Weights of a small autoregressive pixel model.
Model: 14.5M parameters, 20-pixel images, arch transformer_decoder, width 320, layers 12, norm rmsnorm, activation gelu.
Training: 17500 steps, batches of 32.
Data: 145000 training examples, 3.9 epochs.
Rows from block 4 of a small autoregressive pixel model, named by matrix and row number. Rows with one number belong to one neuron. Each number is 128 + 24 x the weight over its row's rms, rounded and kept within 0 to 255. All counts start at 0. Numbers have three digits each.
After each neuron's rows are labels from the 100 images, of 14976, where the neuron reaches its highest value: "strongest on" is what is common among them. Only what is clearly more common there than usual is listed. The data: rendered rooms with furniture. In brackets: how many of the 100, against the usual share in percent.
# fc1: MLP up (model.blocks.4.mlp.fc1.weight, 1280x320), inputs 192-255
# fc2: MLP down (model.blocks.4.mlp.fc2.weight, 320x1280, transposed), outputs 192-255

fc1.755:157133137123108153120120109112158154122106158142131170118101130120123120158108160131107109127117153176170147142134116127127081112132123110130073141129121117126142136134123105124135142143149144
fc2.755:149155126137117131121145121145150137136151161122127127117133123100112151129081155112119133119147131154183161099140120100135112138157097126096130117190163164111164148099128159125097146128107081
strongest on: green walls (82 vs 8.4)

fc1.37:160113161124094093108115130150136157156137118110142100174144137145121105184098149160114086161127125167127136171115149129133176162121140160102104096119089152130113115135105128106156141149153105
fc2.37:133120147076139106122172163115131142105134138134096153102110136109155139105150104157120179102147118103136131158086138145153144134129059143150157123102114105148142114115114130101068100114142130
strongest on: floor: spiral (41 vs 3.1); floor: rings (37 vs 3.1)

fc1.751:128129109109136160135127151185131129110118111099119100140130128147122114107161148164181106144105096134140116128165145144106185109103146139113107117149088109135115132180128066136129112133124119
fc2.751:130119094149164155122107138134143130136146125124162157095122124173156180154077107109069109144133109101142134102107124140124143172161130146094119147127122098131141121121144161148140121140148112
strongest on: green walls (28 vs 8.4)

fc1.645:151128133142154123113094122090127148131120158122113156141141095118088106157068165140118179165127129154110109142182113091156101156107147137145116113096140125125126110126086124120125132120113159
fc2.645:124134096140167117155146148132091138104089161110146111070170120088129097140135119163088149156108166119126105082132103107136157129166121086117092123122127135114121147143130150124127167140119116
strongest on: table (44 vs 15.5); chair (34 vs 15.3)

fc1.475:137125103154141058100116102160124096156134099122127127106122145093146122126112112142173119098114096147135141123131137109125125143119107154167178144178091107116148103170155151115145151142144114
fc2.475:167143134148120061140116141127163143162163120090152111135134141121151136161099092099092142160143094138163119136083148118116132154137108111102203107137155125143105130127102107093114091120141086
strongest on: floor: rings (40 vs 3.1)

fc1.97:108120158096137135066133123131129167158093118100099155137102141151173150130126152104141137144152112127105121120121136112147153107091119141152142155154120179148101158111123118102137188165095104
fc2.97:151148106161141095130119107163090143135139115129157147142191127170085144147153141150111149116186119164147126169106122147130128123145141095150130131089108145146153082123144135155131124130113111
strongest on: floor: rings (36 vs 3.1); floor: spiral (34 vs 3.1)

fc1.617:080131115141119150187085130134139123106127138164133129120152113132136121153139130181107145137134148122149159168157120153166125125171156110128147119163150109142111141116127147108137120109144119
fc2.617:084191140155142100083117159166077103158086102127164136152163138159103124105132117165091115114181125126108124156127141070139104190109129063119104127078115110155150135146123148159132124113111135
strongest on: brown walls (50 vs 8.8)

fc1.613:136163117108149083122179135092160137154133094127128109141142117146110094146101145126113130099139093106132134141134143161137082139143111137119121163141098124156158123143107101108121131130155179
fc2.613:114144125139197144134113162116145104138187164135117131109143104141145110131177105100092133140158132126117115102139125124108153101118154129160088143109138128110124114084147140122104068139114152
strongest on: floor: spiral (26 vs 3.1)

fc1.372:121119134167109160117170117132109140085099133121136127167116122104156112102107151129139114113133119145103166099148172124088100119114098153148133177138108153118131120134092102109158127129125117
fc2.372:142130097120127139177091084172114119152125142123127120113125144178148143111115151111128130152115139126149119139146154102105164150104101125110118145148094161144152102145126133097121143122161136
strongest on: blue walls (31 vs 8.4)

fc1.623:111112161118128117102179161119117152088119146144161109146103157080116146154124128117121110096145084107146115106108122107157136160123151126124126161147120129147105128117136118077123158162097128
fc2.623:141158087125154143140126146143148152151118098099141133124166161150080132137134133122129120149134151111126167092119116144084144118120126168135135163144127142137115120128142108129133094100123121
strongest on: table (36 vs 15.5); arch (35 vs 15)

fc1.691:107136147133131129096102150084146161130144160129099132192124131150095114159147135119117185096152076132141133097109139096102161109111104147097146125097109152099143091116089081120106107156100143
fc2.691:090152142123134101154128158124129116163138122151140127138112137111119174105103088114177127136075162073135167123187157138155127106082140145126136127123147094170162105119133106120116087114155102
strongest on: door (65 vs 40.3)

fc1.158:109140117121132146123095162147164103140088152163097125130135123119121159164146134105100146144150121157138103113181103113137079123129171134122165073095132146108126090097145113113106113149092181
fc2.158:130121107156156138103137107107118144092073118120111132136115111069126086103137151162165145126100121117140129118058139115138118102144117145120143125141124126165103157150100142195148126142120102
strongest on: table (37 vs 15.5)

fc1.117:158110118091136141145157140134112130131127144128129111142180122144133104089122145142104112085095133163103118156136064138109158126129137117174165127140131148171125153167136075157134117108121144
fc2.117:125100136126155126113155173095147136129065133146114162102130150163136129115125119080091129131142146134105127118146129143109105138122122108119197150143126122089119163132170144126097137172118097
strongest on: floor: wood (33 vs 3.3)

fc1.707:149178090121118143153128126126100137100139158179147163164155124144101156127143101120106145149129096155129127125160125098132126103101137114128134147105118175161133151105155139114102129183097135
fc2.707:133154133134111103117082132139107136135151170139136114101157138157121147170125146123110138147188097169141133158121114120102141119139144130087130120129075120147131121133170159118144136132070132
strongest on: table (57 vs 15.5); largest object: table (41 vs 5.7)

fc1.647:127088144142141142164099129142105135092103168117098137107129134130185089120151128187146128118167101154093062154134145125144172141092140148114091118091131094098106090109136125139117121136140131
fc2.647:095118142132117140107133149094132146155138157101119134136137147144119153076151150138138131152134075122144061126126109125067136104123159129126091144110161112109093142106117101141140116118105123
strongest on: brown walls (32 vs 8.8)

fc1.450:112080113131125091166154140130113124117086131128141120138125169152132144143149105141123137114162127102129128132133063150109158115111143137124116100134170096104160141134112111166122110115149112
fc2.450:103125151135103173077152154149070129128153141122132132136153123159152098131097097128093148146113149101104121093171125156139144137140128127109134139082093120134131148136108115149086184159149101
strongest on: green walls (37 vs 8.4); teal walls (26 vs 8.1)

fc1.676:143158144125126142127125142165124143117130132141140154131143070142095160133134108135165135125147136111126142143177154132112106101099175105121148154131164171091184149136126121098104123100127105
fc2.676:102139097177152140097144139101116163126125124136129107100128136110141130149099126120126100094136146120113091109185164133135151146132148115096150135106143107120093113138098106129139130165138103
strongest on: door (93 vs 40.3)

fc1.59:078133166145179108137180120153087076123119135153122141064094110096140149161131110120149116144147119122120088147143130098139114098127134118144111115133128131101108103147133086133112165145117100
fc2.59:119120148090118155150152095102112148134103156134138112182094143144166138091138110184140101102106165153109129137122138124157152127134133116106137083111136164112128166108115171103149117119138126
strongest on: floor: rings (48 vs 3.1)

fc1.277:129157095124142166131105136122143108165152134138088136153136130117118126066105124122093109110123136136134138097157087144091098156121144150142091153108134180135165106145129156110064142130111171
fc2.277:079127086135106153120119174103108128104140048103149102118169095125169137090145134105113099119147114138141129098157106127109171140129168119103104158141101143141102105146147097125143117137118130
strongest on: table (39 vs 15.5); ladder (35 vs 15.3); arch (34 vs 15)

fc1.163:112119125143125153151108121142116137088174144101120144099140122135095144121126151139174136086108136125112149118152123136110098141133109151126144088139115132182127165124110131212124160100100143
fc2.163:110134130169148125093130138110135150155127093172110152137105116164126110150113116092124132160121182094113093146113119141115137124103191101145106137111083144120121105138120139121119143149155113
strongest on: floor: wood (55 vs 3.3)

fc1.325:117129142128092101133152111120148099161163106127095115116106161116110155140140152143107105131175097170160173162099179102120096118086106124131157150090114181157103158098139144155126121105133124
fc2.325:158117103120129155121119143179133120132082131112143104131150147088086118138124137136169106115133120116088127135144128147105109151078107112171150147133111201101118094139156108161140098119096152
strongest on: red walls (53 vs 8.1)

fc1.515:119127136123139140100139146155141135096085155090136120143133128137088142131137113204132135100086145108127123164160156140139120175122143117157126087143154128125112141105109115104101152137138130
fc2.515:132129124143189152122129157129146158179099079129080126098116151142137129124154138114110120162092130142122121123122134124107133136114156107115124115103118144099105147144154116099105117122093123
strongest on: floor: wood (35 vs 3.3)

fc1.261:133150176193139135125135088088115145127121170102139135138151087131135189144103148148130129109152096144136127101140131131138135136125106129160123137133123102183150122161113162088119146121166112
fc2.261:093156103104149131076111117084125132110151106122113066127132131092125115102150140138086107158140149118109145101128083128166112108103106105146114130084095107136112105144127137134109130139127101
strongest on: table (42 vs 15.5)

fc1.506:142109105124117168143125104153112147109121170121122138140167134170155131082154140140194128135128186144170147104103128117130133115133124079097152103142147131123125139145140124104110150087133151
fc2.506:134126130143130123110130106144132100162152128099157127139138133147116144105117137120091133123126128091096116124131097101132093146176166097175124128122124113102137122169128099107098166127116120
strongest on: floor: wood (38 vs 3.3); floor: crosshatched (29 vs 3.1)

fc1.95:096155139108150100130109137119122118102128109131141132110166122132082132141119137146114132121175169144152116149107158156153104108146124100145126110146144086117134123134088154125093181138147147
fc2.95:167115129116097133123092096132136109170162050151115107162148118126092152122163072153118121133139088103151148149140133098083079155135125152154159128130124110072162139124157113138126096171104121
strongest on: brown walls (26 vs 8.8); grey walls (25 vs 8.3)

fc1.429:114123165089100148187143134090122126176123105152150115106113172081099130182161140159129112111105120110128096102145150102140110132139132119123136105135115135105119094096097141130124108148122108
fc2.429:146114079134088123102103116143122145116083147140147107120120138141118126129137114125149100115114109133143149172136144164135105152115107115112176181137140116102142111105139188140120146136107151
strongest on: floor: rings (53 vs 3.1)

fc1.688:154150142105122141068124150161160126143119129076102151124106135117165136151125133154119172130147103117142113175122120114102103115114140124094151121153086114122145137140130126135129124135167163
fc2.688:165091150122143123100125176177112140156135130097125112126117137131111132112086135126126147137128133147161125148155105139136162115112147105113151139163100147100171104096115089151085143109128117
strongest on: green walls (40 vs 8.4)

fc1.77:135124107112100104120122127182166093176121129123117121136099118136150174146164141145120108150124102129129112152125132145109108141084154125142114115137118131132081149151140117113160161142116150
fc2.77:133143124065133134093128140162106125161166166109083113150137157136136139089116141127124150169110118121128096117100098103118083133114173126126144109133124133120133095100138104148081139150160110
strongest on: red walls (61 vs 8.1)

fc1.196:170153113159117146150140127081123117107139131099060116151133100108129133119130131136142131132083124122181140147154135134137110089128106104135148169126154139133174099091123141131102115130136096
fc2.196:144115150138114125098098131171123137147116169090182136094145088127115137146136133152120107123115148145070117109150108131088135153161112089146114158136091092156129141141098106108098098137133150
strongest on: table (48 vs 15.5)

fc1.127:182120140180088147113145109107193074066130120112120111104105126115107123132168129124141161127117137142138112113116109124108135170130156136123135122125154147101147115138087105120126171132103098
fc2.127:134164066117136135109101140128106080139098087093147108107152132127131130117134180126164154130133133111150103145150135193152088118144158111132153132100174085130119163142105129086126119151193105
strongest on: floor: rings (25 vs 3.1)

fc1.213:099153124136135145121100085176102098148157164122128129133104145152099135088141120114124130162128151126151158100153125123140140140144106108159139077121105124150101176130133183151127129134149129
fc2.213:082158155102134125139135121111079146094073056161123137141101089093097136159138121114123112117090102135124133136149094118080127082087147128105154145129131157137168066098121134073099142072133140
strongest on: floor: wood (40 vs 3.3)

fc1.147:141096128099131161175138128133127113100096152135107121168125167136117085091130124176099154111085132128131122143166124128156130179134134124144107118173118135145132155111149138139132099153092115
fc2.147:141118123162123152137111139143120190126139087099146095106145112117158150118119135147125110114135142144161130112162161109169143118139118113113141140133163142207156101144168110138103147101133170
strongest on: door (69 vs 40.3); teal walls (25 vs 8.1)

fc1.709:099141121125118098142138117125164126126107146130079127113085115119156116112159136140112131095160135133146126144139133113126073131105115120134157123147139139092163104164112156166115121120102159
fc2.709:131103095123126126153126147131138159140163128113149135153127135104169151095130115127106167106137137110111128118129154129155091117069145108151166132157130140126148120117112154129116126085118129
strongest on: red walls (36 vs 8.1)

fc1.219:096117132180109140112097153138127130191120131161138133122100123119169132105166161107159093142099101151117105163155165163145148104142083103127161140129111093130140106093089127146087140132103176
fc2.219:121082137099090126151106156108110165145110165105101080059119149110144154122155113173149122140143116151103124145140178135133141132160107113101145154156123094128147122123160109128177153129153155
strongest on: blue walls (65 vs 8.4)

fc1.441:149140161104151097129190115128164099178145151106171150133116139115075115120157211131134130126137150109118148086119104121124101103130121092137117120104117093111129107112104129098158144119117134
fc2.441:130137167157125151117083132136146140126138118158135133107146097135096147156147099098112177124133122137090089125136131127082135160128092162150098134108107104144137183100134144187142131145136121
strongest on: floor: rings (39 vs 3.1); floor: spiral (29 vs 3.1)

fc1.110:140097137103108170176164101154162101145170140105146130143141102149106098105125146132155112162113094138091117119105160117141136103138106086118146088133141129154115143134147119109133146140116148
fc2.110:131144157127116123087092106122120108137141143108131096152152153142153121099154119139109141169118146141114104147087092107162127133161117163125124141110118133152155149105130095148134159153124149
strongest on: floor: rings (30 vs 3.1); floor: triangles (25 vs 3.3)